Weights of a small autoregressive pixel model: layers 6, 20700 steps.
Rows from block 3 of a small autoregressive pixel model, named by matrix and row number. Rows with one number belong to one neuron. Each number is 128 + 24 x the weight over its row's rms, rounded and kept within 0 to 255. All counts start at 0. Numbers have three digits each.
After each neuron's rows are labels from the 100 images, of 14976, where the neuron reaches its highest value: "top examples" is what is common among them. Only what is clearly more common there than usual is listed. The data: simulated grey scan slices of phantoms with and without marks. In brackets: how many of the 100, against the usual share in percent.
# fc1: MLP up (model.blocks.3.mlp.fc1.weight, 1024x256), inputs 86-128
# fc2: MLP down (model.blocks.3.mlp.fc2.weight, 256x1024, transposed), outputs 86-128

fc1.532:152117126146153122112157157098090135133121127145180116094116148137101144153105161154168153155126146107127091110166143136153106146
fc2.532:146135203106138165144125139098115126144177134129144137142150121110143097139126122063104091174124125103142152125106128128081145166
top examples: side: right half (96 vs 41.6); belly (85 vs 25.4); several spots (51 vs 17.4)

fc1.154:117156138140101177119125062097095104158130114126184163109101112131148120170128135175133132140106153121104129137144105090121096135
fc2.154:107158119105130117101129128085126150149139115102113169135113142098132118126118102141143147132142133138121073150112120122170123151
top examples: side: right half (99 vs 41.6); head (79 vs 25.4); several spots (58 vs 17.4)

fc1.175:166140124091139096095146165116146121105071125119107094105144140112105166079105117089104124128125135164110119114126154155101109131
fc2.175:130146122141120103134066136115107127127130126152171159111097118095136168129141150145178118143147144145122074113153129155139093137
top examples: dark spot (99 vs 16.6); side: left half (82 vs 41.9)

fc1.608:122140146143128136109137112091086093120143155129155150156127128097119131153127107141121089141087116122170157089147095130079143099
fc2.608:199101119130139153099175078170137105145120096126144114105110167146117131087155130133164063147098138130131134107098131100160142111
top examples: streaks (66 vs 24.9)

fc1.596:158131138129120130122096110105121123127144154157101073142099143130162113176135102117129105132085139153161162100158119173109124112
fc2.596:101108135116181162149099137121158106133109125135121133110122163114110144121100122075157102123061118098092120139145169139141088132
top examples: head (100 vs 25.4)

fc1.552:131150155137123107114118117135125126132119120091116147108130102118090146118127127153126131114130140101174114156130151108142095120
fc2.552:123109132160169103099128103144128131143098060134122159117150131128141107131109128113115154109158153117078130109114125092146155154
top examples: side: right half (83 vs 41.6); head (74 vs 25.4); bright spot (49 vs 16.4); finding: several spots (48 vs 17.4)

fc1.394:155106181117114125141115119135124144152210125128126119168099167143108147161082087133165151133168146100128149124131120090118172141
fc2.394:133125121129130128115117107129132148139148149129051122145132143137139153084106090116119150098133189131115126132128152143193188186
top examples: belly (99 vs 25.4)

fc1.104:118100078131131118139142114095110120124104138081162115155114097152122156174143100144132152084143170096125162110118111162116157128
fc2.104:092140119200115105127137117133113182125140172071086078122123114126141130117134128094145114111189091120156133132172112138106120117
top examples: side: left half (69 vs 41.9); dark spot (42 vs 16.6)

fc1.524:106138129148106157146124138156136116184130115131138130161129139126113118125133124081130140115120121130104146124066177117176139133
fc2.524:113094172136127122136118157153141085147113087146160137117100117099125130116081106077100117086132112108106153128120103152132126145
top examples: belly (98 vs 25.4)

fc1.502:151130151059097134138069141126127117137156114152117177134102126156129153137183143132096128178126112110142134125139129125117147152
fc2.502:129124095117138121142122154110170118141127144124125119103105140096072122125128118104138098108137153149153135138152141113128116151
top examples: head (84 vs 25.4)

fc1.526:123135146097119069128113136123154138135158086081141128094101147111148142121114104138146156126088113144144125157141137148090130123
fc2.526:165105114110139110091126155157136168124151074135171154112154133121171160137115103116140082139131067076111121100147132115112146164
top examples: low contrast (90 vs 25.2); streaks (81 vs 24.9); noisy (69 vs 29.6); head (63 vs 25.4)

fc1.197:123085186134118137113133149104122140175152132113133152111146120113159140109115145109102102150133108164123117154167112116094110127
fc2.197:180143109095121151149126155141128106067131101135119101149156103126164163158104110140156162131122125119096170155138146161102111127
top examples: chest (100 vs 24.9)

fc1.87:104116099104176141144107117106113082155155126116130178118142123137132072101072135120137135126120072112146152172134129070106111175
fc2.87:127086111099159073148128088135114123130102148141106106123163183115114128102091094093118137101171147151130156169157161117145125144
top examples: side: right half (75 vs 41.6); bright spot (40 vs 16.4)

fc1.263:107131130127124138130124157124098114116150174068132108134125133082156102119103132106097112104140104136120099153151147139112121085
fc2.263:112125158143138108143075103083110150109135123128101154132143122138160113157109099156149123121127151120122131125167112133159134126
top examples: chest (84 vs 24.9)

fc1.322:175148139134115091117149131100143127132091101107127141139151084070109085108118127115093116093101127153176151127118126109192140139
fc2.322:148088135105119120135105112125135097153109102094155142101121176084107137108146060108110114125173164099151106106093100124124132114
top examples: dark spot (98 vs 16.6); side: left half (80 vs 41.9); head (73 vs 25.4)

fc1.583:119153149110112109106144124159158111136113146153096132153096147164187088138119107155133110143122164144131130080137102125139172104
fc2.583:115141146122090129109167116134110139160116105144118169141133153125121127105132068156131148051164101149106088119110158189143126128
top examples: limb (72 vs 24.4); streaks (55 vs 24.9)

fc1.606:135099107128132131101121170180128114147128136138126132103159102097132173174124142132125113128065108125107147116131151155164160189
fc2.606:120155114120153183139120119144138158160160141102100168167155111154101190130119131110133109121114123114172150108128130143122114079
top examples: limb (100 vs 24.4)

fc1.82:155136142096156129159150115159122130150114147129142128126138139102134152115134175126150104147109118183109101092135073141104120060
fc2.82:110147141120133155144099110099183139110111112155121131174090090136121143144147105179111130096110152132098187135124156152153105104
top examples: belly (61 vs 25.4)

fc1.589:152087098095108098147129120100111179138119128119169149121145133130130128150115132135120139111090162138154083169163163178099114188
fc2.589:073114122132132109146103112102093114120152119145157146143096118141125193168109087129133099154092095119084150119083130088134163126
top examples: low contrast (100 vs 25.2)

fc1.0:096147119095098156188162114142105112130110108146108118110146137100169122112136110132132155107139140184154107136133153109109159142
fc2.0:151147130135127113126147135158155159175093104131143123122151125108104146155131130119089136145119126133126134127126127112174137073
top examples: chest (58 vs 24.9)

fc1.629:111137166145097131163154153092135138125157112066106091146129151105093118170147119114125141122133121116142107125142107149146152084
fc2.629:099146163150119129135123104133143130085137107145150116180091085129176120107116101130112150099097138137172125154139124098152167096
top examples: belly (100 vs 25.4); low contrast (95 vs 25.2)

fc1.546:159119092151160098098164151130136120133129102130128096119165174148155125136139099132109110178171114143154100170131063134146153088
fc2.546:136099131150180120148117137147148087102148092161109134122131126168169119129151147120095156156104146105066115120105131125125141137
top examples: streaks (64 vs 24.9); belly (52 vs 25.4)

fc1.558:130119114167127138131129135173138124097140145098082151119083075112130160169101130107124171169111104119118105132178128120118149115
fc2.558:132164109150161136117116129151123069155103134152124160129140134110117128115146136141065133075151081128153120097122177154100170075
top examples: chest (100 vs 24.9)

fc1.216:126140093118134129132133128110111114155112096104142113136128113107125127125077187087128105110139131097119124160205163142145148076
fc2.216:104139090136106071074157140130087116157133153164148129131141146106132149119121116130165129151128095104139148158140132089103111101
top examples: low contrast (62 vs 25.2); head (59 vs 25.4)

fc1.683:161149181128142110115158096114171099093137104149120172116156148104090130126150125089118113186133093154148112147130097140168133089
fc2.683:143145130112173157127165119185131131153105135122088136159170116074112161130143144112124139113124128142138094111171098140113156120
top examples: streaks (100 vs 24.9)

fc1.360:161111144130127082147132158107077093154115092130153080146147170116116108098091130120109128139113146079153136130106121150096104164
fc2.360:159148155117137090102094121143137096114132136095130157090138113127134133134156156100134108146124138154149107196142081158105103126
top examples: side: left half (68 vs 41.9); streaks (67 vs 24.9); chest (58 vs 24.9)

fc1.716:128123101169115103115132120132107152143123123118129106173107169122136177095111100120100134124112129127106165134115130103114124106
fc2.716:162146164152154121104131141103134096112129160123133112129124156099120137146117137100129106183118158111136169169155120113134112119
top examples: low contrast (100 vs 25.2); belly (95 vs 25.4)

fc1.145:112112143136114120125152119106140158143118130149187124149090137103118140097113128154109120126136128119145130166096120173102145131
fc2.145:139132143143120143138121112109138132111177147101142100171101115157136117140100164135142131154130121111173095121127144118109100119
top examples: belly (100 vs 25.4)

fc1.648:138105109161118144144172154131130158111120103113165131164141158126122133106159152092115157130124127119159090112135146177150106103
fc2.648:095113114149169113100127134157115103112175085102166144099119111110148139168183146105101148154134163116082129114092117154108108102
top examples: dark spot (83 vs 16.6); side: left half (76 vs 41.9)

fc1.184:161133135104083097145123152117046168120134152117145114134112164102102118100106129112119148123155100111131112125136181113119094127
fc2.184:117116131131132157137107159114131129139155158146124150115127115155130146171138146116136137157145149125159100138120131137093116093
top examples: head (77 vs 25.4)

fc1.722:113139132148145108122144100111055130164101127111102117126159107110108144097134126101142156123097145118133115128113102116042142125
fc2.722:116110118120125097149139146139062152140109119122137153158161093137129127122119114147115089120090147151130142121130150109124127115
top examples: several spots (59 vs 17.4); chest (58 vs 24.9)

fc1.317:161095111161137083136171109066125066109123117134139119132116113122105109086147148119068130116129154087162138113112139128124138115
fc2.317:118161139142133136100118173132147137135089116120121139108129135127095152117139125087122125141121133110154135111106103118138096082
top examples: dark spot (96 vs 16.6); head (52 vs 25.4)

fc1.464:157120133111120124156164152131110173098108125092129147148092123089159123116100154152140148182147107140141153132100132162084133085
fc2.464:165148170152121120094114133143143104140125138137123098067118162125112117133135117078165106087127141123131140125163146174151100164
top examples: low contrast (100 vs 25.2)

fc1.258:148145106110114147166133124124135100117125124118120073136132147151129119145061151085125124128125157173126125094095126143115155136
fc2.258:123113186117149111130133121090174144135106121130105134178118120102156158101146144126098087091088173147126143136143139083159162130
top examples: belly (80 vs 25.4)

fc1.392:150110157117141092125140108118136143107147130127089155092136092138089150168097124098138148129145133123119098152132125137148110153
fc2.392:155096121162112108140123100129109099125164124159151120128118150106147120138144101151110108173139121121157137112125114098085097116
top examples: side: right half (67 vs 41.6); head (59 vs 25.4)

fc1.469:090148115093113121118120092113160165119130150150125137143162118126128119129111113111120130102127111139145159098124124138142162121
fc2.469:160120145142126107089138118163105126166074119135087159125103160102139140124132122157088093114096140105124149128137137151161153144
top examples: low contrast (73 vs 25.2); chest (70 vs 24.9)

fc1.27:142127138144143118159153145157099097119081158140124105134165110120103138073130107097094111146104119132143185105114126133110133130
fc2.27:084136119117105118154055124167108105133141108143166139139136189114120179158136122147113107185113106110096103142115146115167129138
top examples: low contrast (100 vs 25.2); noisy (60 vs 29.6); limb (51 vs 24.4)

fc1.586:168155118125161139121170168129152138150131151113125126142160123100081113126122120154129129127149116114144118139133121126135139130
fc2.586:115161183131130068127122140149097142106130088152133166150138103137065115128147132124131146170151113157093089202141164113079102144
top examples: side: right half (82 vs 41.6); bright spot (49 vs 16.4); several spots (38 vs 17.4)

fc1.33:122119094140156149100188170105103117150118125180146174127127098168130130141173160160116161114138141134169133144181106138114109148
fc2.33:116134104160124141085107100122088152116111111124114129125124124097093149122122155125126105140178147150101129125122120172131146117
top examples: head (100 vs 25.4)

fc1.41:148118104112099134146127094101118081118106104124164103137132112116110177125141141151133119157124111129155139130138111141139121107
fc2.41:128091106110162114131140115128096102121151118171117136127135092099123129168110124146094135117129157175118145102130116082145191090
top examples: streaks (97 vs 24.9)